{
  "encoder_arch": "caformer",
  "model": "model that answers yes/no questions on an image's attributes",
  "dataset": "small renderings of single solids in any pose",
  "train_examples": 98750,
  "image_size": 32,
  "crop_scale_min": 1,
  "horizontal_flip": false,
  "rotation_deg": 10,
  "color_jitter": 0.1,
  "questions_per_image": 8,
  "encoder_norm": "layernorm",
  "encoder_norm_position": "pre",
  "encoder_activation": "silu",
  "encoder_mlp_ratio": 3,
  "encoder_head_dim": 64,
  "encoder_fused_qkv": false,
  "encoder_qk_norm": true,
  "encoder_parallel_block": false,
  "encoder_inner_norm": false,
  "encoder_drop_path": 0.05,
  "encoder_patch_size": [2, 2],
  "encoder_depths": [2, 3, 3],
  "encoder_widths": [64, 128, 256],
  "encoder_kernel_size": 5,
  "fusion": "prefix",
  "fusion_encoder_width": 256,
  "fusion_encoder_layers": 6,
  "fusion_encoder_norm": "rmsnorm",
  "fusion_encoder_norm_position": "pre",
  "fusion_encoder_activation": "geglu",
  "fusion_encoder_mlp_ratio": 2.67,
  "fusion_encoder_head_dim": 64,
  "fusion_encoder_fused_qkv": true,
  "fusion_encoder_bias": "all",
  "fusion_encoder_qk_norm": false,
  "fusion_encoder_parallel_block": false,
  "fusion_encoder_inner_norm": false,
  "fusion_encoder_positions": "learned",
  "fusion_encoder_connector": "linear",
  "init": "torch_default",
  "residual_init": "none",
  "optimizer": "muon",
  "muon_scale": "match_rms_adamw",
  "learning_rate": 0.0052,
  "momentum": 0.95,
  "nesterov": true,
  "orthogonalizer": "polar_express",
  "adamw_lr_other_params": 0.0015,
  "max_grad_norm": 5.0,
  "max_steps": 4800,
  "batch_size": 64,
  "epochs": 3.1,
  "lr_schedule": "linear",
  "final_lr_fraction": 0,
  "warmup_steps": 240,
  "weight_decay": 0.2,
  "adamw_weight_decay_other_params": 0.01
}
Rows from block 2 of the fusion encoder, named by matrix and row number. Rows with one number belong to one attention dimension. Each number is 128 + 24 x the weight over the matrix's rms, rounded and kept within 0 to 255. All counts start at 0. Numbers have three digits each.
# q: attention query, key and value (stacked) (fusion_encoder.blocks.2.attn.qkv.weight, 768x256, the q third), inputs 208-255
# k: attention query, key and value (stacked) (fusion_encoder.blocks.2.attn.qkv.weight, 768x256, the k third), inputs 208-255
q.168:112147130120142094132163126110182121134109063116115115099123129120122135136134135105094135122108069125119182114128145051146149138135161123118090
k.168:111121097118142124163145169111173124147101124130134124140112147152153100111079156202112135119099139158124132102086124144114098129100135150128133
q.169:124135128127111124128123069150117123163106078101085138121081139066127092130121112124104132095169095106133112113081166110143118065113133135093133
k.169:110076100141130096144164117115124126113090150125143119139122110114165142152138150117107102101126108111098151112086129151092130110099089127151145
q.170:138096116140152161082104127085186121156181147161144128163154114136124148131108113141165120127111097136125155152160116131114151190147121106211080
k.170:119151126077139109121115218158115111144168126134101149180137114169116150113142122122173162185121118148132136105106136093133144157164183086116169
q.171:158134110181121114108109137077106112121157157129188159103167110158117120101149134154141141192110136076163158113193078108107155126153147074179057
k.171:111185117124147107172106167147172117096140124141107149118129142164178153141115145135112133144100135135146140104181111098113095118106109120086111
q.172:120145169117133141149099091106134135128134090193091152156160101155120123150136147114118136144153123156130122096150087175150149124137136099132096
k.172:130119094137110149114096144148115126135109080134098109115121118125105098117088103104126138107095150130164115088101160106111111129127127104092180
q.173:140103108132148133131138147141107119158150093121114105129118070154113135158121154132122139092159131157143155080117096163125114111140130124147123
k.173:143132099117113119125133159110125102132120143143131125115149100120103149086117123146123119114165151167166142129138126129104117118096135167133145
q.174:124140157105147142131125110102096155131097124142103119122153159091148141129126130127125127142119151130127128134139123118094141123117106111130119
k.174:098146172122132150106114145113101131136101118111127139094142125123108119166134142123163117140112158073119131134174104123127153136125154134119111
q.175:152083122137136132079131131131134148079119193112122141126117136107093123123099124154137142133122108137151170101149122128131112126163114153156163
k.175:154138125146121142164097166176100126126143142166144158109096136148127140141111119151119111115097131128129128184154135106138058083125106136149088
q.176:139169128126138104112170054115111138116092091111077126101098119141120101140145174087083090105141138089104166111092144129161105056111098164091153
k.176:134105152108082122114132118132110116114079155148132130128132187106115073132111112125120108080142159126124093142067135167127161141132133129151133
q.177:127110140147135133111118161108134124110131108131115144122128119160098139102132115138163121120122146129093112159157157138142157100142160136124101
k.177:132134118143117119098134136150160129072121122145142106137167156151130107109136158147135114118119113130128139120114112131125124150168155109128147
q.178:137134138148105127117120103037146123129189131171118158115155084146099127157115158135140120135146127118117115111165108174137168156169170123187089
k.178:139147106116125074151095127159114145093144129126086130172125125171150139093100121094109147144085115153171168096080112107128121150145095094074150
q.179:144130145147147127131131118102102109137149168132171140148160116149141157146142129126113128115115112142135150155152121107105148165137110130163114
k.179:107153097083139138139089175099160111098141141139109143101126146163133143146150108121140141158102123086160131105135120115105137088137141141114112
q.180:133140146094134139100147089098092132096126107144147158145171135110137130121151113119132105135118126109119156100113141130150161131134129143127144
k.180:118141133117123123104108113096118125096142165119113157114115133106126131123114151110131121143102119116161132132128116130169155110132126108125148
q.181:118151151092097139109134179162117103151098103122099143129090145130112092151115109128142132141159156106124087112069161155166138058121172186080139
k.181:110110151187149140113158111136122170160111137124132090136130112103152125092155129110095125098132132158081152157164136123146137131129120144139151
q.182:134159160099105159119166140166112101131096110135117161186114125112147173145087155107120160102121199183113127095130144150159183104113139142118148
k.182:105165103118135158064167112120093133137107074126129160093135100106111120124186131070148143105159143134124104103136143139107164149144161086159115
q.183:126093123116137101115143123107124134128160159101153118138124130148148153130106136089151121168085167102141150092123117118137099105137091116190149
k.183:136164109157099148117127108132112125146147142135160120115131150141151135110115151108117161129097146155132108168151117142145123162172160161147085
q.184:147159128136105109164120106109063124164148128164149138131155131134155122139181149136114054125113175120134100140130137177074160120136112130110128
k.184:126112147122104116118115117143109094095121140088116135115134122110081142128111123081143066109142116108160100113106149109115163122182152124126135
q.185:150104155132132123115155143131160128108144129140099113115115159091146130116127111161121145120122122113131115170136169148114144151120123115172123
k.185:109122133149134129141123111142096159151125124112118138150135138126126148120119141121159118139160108120115149147141131115144079182146127122158115
q.186:113135134165128157067136140085174133124127136151094127096172140129089117124065123137162125112123123116083104171154195185135121109126168159095169
k.186:105119146166137070113144186175150106087151140166155129144123148149108123114157092124136109111145069115085159155129110126145158093140138103158124
q.187:131104136117155127154153163176135130109185111125069100115096082132114154151065143123130201117158144182154119092108084148136087072104107139138176
k.187:138123095148175136138168152122123145179153077152174149143090105103116132103165117125128125069117135130120141141145115140095092132105148140142076
q.188:104098116111128144113128115123143110141137180107144128127117134133120122117110094117151120151130104118154120115137106100120128178144139101184116
k.188:145131131141161134176116167141132158137153150121136140142110125164173159158127158144121193140091115156153143145126144093107088117095071122136094
q.189:118102126105147125137099191153149148130165199094112075141148111149109128117112151120139145151110126144157113103101100166112077170144084115116150
k.189:162169092180130123146139100149143147150157155160143149079141144159093120124137111168143129126112137140113141181168138150152092128149161134129106
q.190:148144110145116132110147093164109109137106082098093134089081095110150106139147145143141146118169128116127109120078109109180141094122115151086142
k.190:158090156128097116096149057117125134092102153128131149120157119102180138145155130093107151092135153136114112132150106155097128139076101174171118
q.191:123145107154157141140096117121147135132137159100146122119122166104170132096111157116140109136105137110103108156135145135107108139108105146118183
k.191:099123162121146120122097098088130112116107123120155129121123129129136140137148117101150108157160117088124115158145098142112167121150146110100104
q.192:151136105170136118142129102112125133138142153145107132167122121127114131101113140144127127102136133138126152142157127124130075155131133125138133
k.192:132108176081135134121145126133111145149080090096104112137136131120107116143106149127120119124164096134150132152097117148130119115150158144128128
q.193:131144138148130133136100127086106175144080115154154144136157110096129149127104137164127114127158118154109118142115138147101142137147123133114133
k.193:117123140129128101104135136139104140096111121112111109136149146129122154130111142123107138137124094143113126147141114116132117102135119131136116
q.194:093143114099108112142116104096112154135089156121129115102149159155115133119130101110131127145132124158129136141118103144117164115136149107108124
k.194:120147165174142127109109157127129096081128134149106130126132168111166139157127148104126105153117142123134108096156126139140139105106141134125111
q.195:129133115155123143125102097134135155136168138097154151174131123120127129123142102112147129119131113132132140164163151109133134154127145130127117
k.195:146116135125128138136131116143130168150103132121100135134130132124113149124129118113118104131144101134131136139124127137112133133142135138119114
q.196:133113145081115138138104132155128126115123131112101139112106123097122113126125162104118103107114164128148124107096104126144125123139112124126134
k.196:111122108132117116119139125134134094122147145138131121113110113130087137112128134122125117107113172113140141126136126130136147143151103119128172
q.197:121127100111125108126113105103109122121099165161145123092145138143121120110138123134142146136116119121124132110122115138119142139139113109098129
k.197:123144110128135119112108155137132113114139122108125118135128141116161122107136121118123148124122137124122131141135140116166125132129135119129112
q.198:128120146153094112150141114135132134138156133126125111164139147134111137102126108167109166116114143154156159139148124132110113139117132130140121
k.198:137104147110147122115133094155111145142099160120123147120131112134125164114113137117161163119145095130134138148122108153110104122145142155114114
q.199:128130152104103136136126093130128147127133081107098138120136135099133121118118125137118121116119146121145126159126130125115138145124124088117131
k.199:114121128146124114115132124131129103130122137156106150114155094120133140139113136143147145135109113099147113118150133133124131107133102147114140
q.200:131113143144149117104118128155117126129127140114122145128110140134130126139127141104129096157137141141133118135111129143142128144153152135148147
k.200:127160119114097128131143120152162135104121107111117108125116133151110105127133124099116101118138142150081148144146108130142158122113115122103134
q.201:141105127104120112123156130137113114088137104119125109109110128115140105082135147111134100132110176111155108142088123119132109129091122120122139
k.201:142142108133140106123119138143124131116153113113153117144114099161133122145142141126120144146086172105119103128120126132132150113123100110124146
q.202:143167099147104108128105094128115121136139115162133154144137130103130132122117108117144116113126119137133118154123141111142117124129122139146122
k.202:150115147121121132145132143113101150125123105099142116161151139129133149139130136150111143125158109114130131137126118136130138134122112112141126
q.203:105125139104131131139139146131132104127121125142162133097112131091148134141143142098134121132118165110109116122109139130145137100103142140138120
k.203:161143090139096123118124116103135092136177140137131120119101112146117165122137099137138154123091156131127126140107097128139153130136117115096134
q.204:117122129105143146113144148136139119123109132131110144126126128129137125112144161095150113137143152110127136120116116150150140111134139140124127
k.204:114146100122149119122141126109141122124142139139126120143118122134111131115135128161113132132090148128151121108135154122130158126129089128110143
q.205:147136164125128103126103076155117155099143163120138147180131121123125143096142128119144090098136102167129145156148123145144107182164143173155131
k.205:104097164110104137142168076142104164105100089130141081111130125128107115119102156086131137105184100183098155125145132125119122125120133150119158
q.206:120147118150175084133122101119123148098120141116124101088093121151112125080123144114157095133132171126129139148119110145136119146157136132133148
k.206:112172146135131145123148137113124128071140089133127099123103129133144109141115159073130115134124148133116136111126130139153131129108167164105132
q.207:123122177103116151147117100112122147156156164073092122131141143146090127138117105160081167140134122127150177137122092128132126134142109080109124
k.207:119140110128130136098105133161137082130104143155097155112131152108122138116118136100169110115128126114148141125130137155134132154173172147116118
q.208:108127148116129152115147116131130150119145141112145125117124138117126162145133110121131137117140118136144132121170136130125145122140138134153117
k.208:126107140122087123139114112115134094148137135143113116114133126122127140124109113119140127115131121141153137140133138146101135140137136127102133
q.209:111126111135149122161112145132126137138145122131136103094112112128129137150148125114110119120122166096117109125108136108136124106129137151136137
k.209:142150130145106128119117153096133104139154149150155129127113154123117148129141118135116120120123170109148120115125111126135140153139101115133137
q.210:132113112130120135120143160149132108144159156151132118149110107140131140128125115125130171138126134127130127117153150148123100150140094120107118
k.210:137139108114128119143130144135119151148170157121156113148120139156134144108154132143119139119108161134107138143110127130111112169135110113147112
q.211:118136101117124156077116108104165141119106146133141159137139165156139127101103096117169130140152105134122110135178139138124166153149176129101132
k.211:108126134113144119153140119115142100104135101133134135152174082129146106157081115107114134141140107144107129105148123122115111093108154140114106
q.212:151124119161150105165148158105120127124125108122113109128105100121145131150108159126115097111137136103110105113109120113137088121130127131139147
k.212:123152134142115149129128138129134140114125106124152134107116136126122114167155116111132154139112157113122145126098148107139128128097144119123119
q.213:116117118130098171116148145125152121131140132129116125146154143161141142138117088141114177153126116116136129127153130121113148112098133101113131
k.213:129132106119155130129098134157141106138137152141130162139132112120141123118127119127149113134112130120129101109125135147114123110130154128135098
q.214:148124132113148121147111132136140095107138131100094115123116120122130118147142138136105122102106150104135141130124132093141106125119114098136150
k.214:115126130130101156120146134144120125132113120145139142122100150106123119141137144133133098102148129120155124128109127133131142114137132145140138
q.215:138134105141133135141107143137155105141155144148121132138126099114131125135145124136132159121104133098104124108127142099139113139126107111118123
k.215:145122120128116141145117130129114155134148132129136126115109119128131141093120133131136140115115124118131131160089117137132122156136127137142117
q.216:172127099141105133113129094152135126137166100114105161151103105130141114125110126109127114140138111125135154122156156098156074147124119111128142
k.216:124122098102130152129169130148133167159119103103134118128140103127128129147129140131134132139085103117090121138112126099134121129122144138128123
q.217:120138147144158119156130167131108135117126130127136114118123147152121142139126152130118129120122116137102126103098124131138141095123144127144148
k.217:117119159129104139157118115100123117105105135156114119110126157097118108141121117114115087131174132147150128118132138127115144129114122132131133
q.218:137132130155091129109131119141125128112158101119117152146110097111149133143119119126126122103123110116129096128143172104130093136108116113141117
k.218:124107133134120146152127130127120160159104096125140133143153121124136120153122123118110151142129106119108101107120130108101125115119114128142141
q.219:138138113175135127136103119124122108107187129107139102142099060104154123164135098121114132122109106114142130144141157101147102132102073126171114
k.219:149119120137086167156135142131100169158121104138148120128122175102111124113167121121135151123119128107116120146092120116110123146129148110141104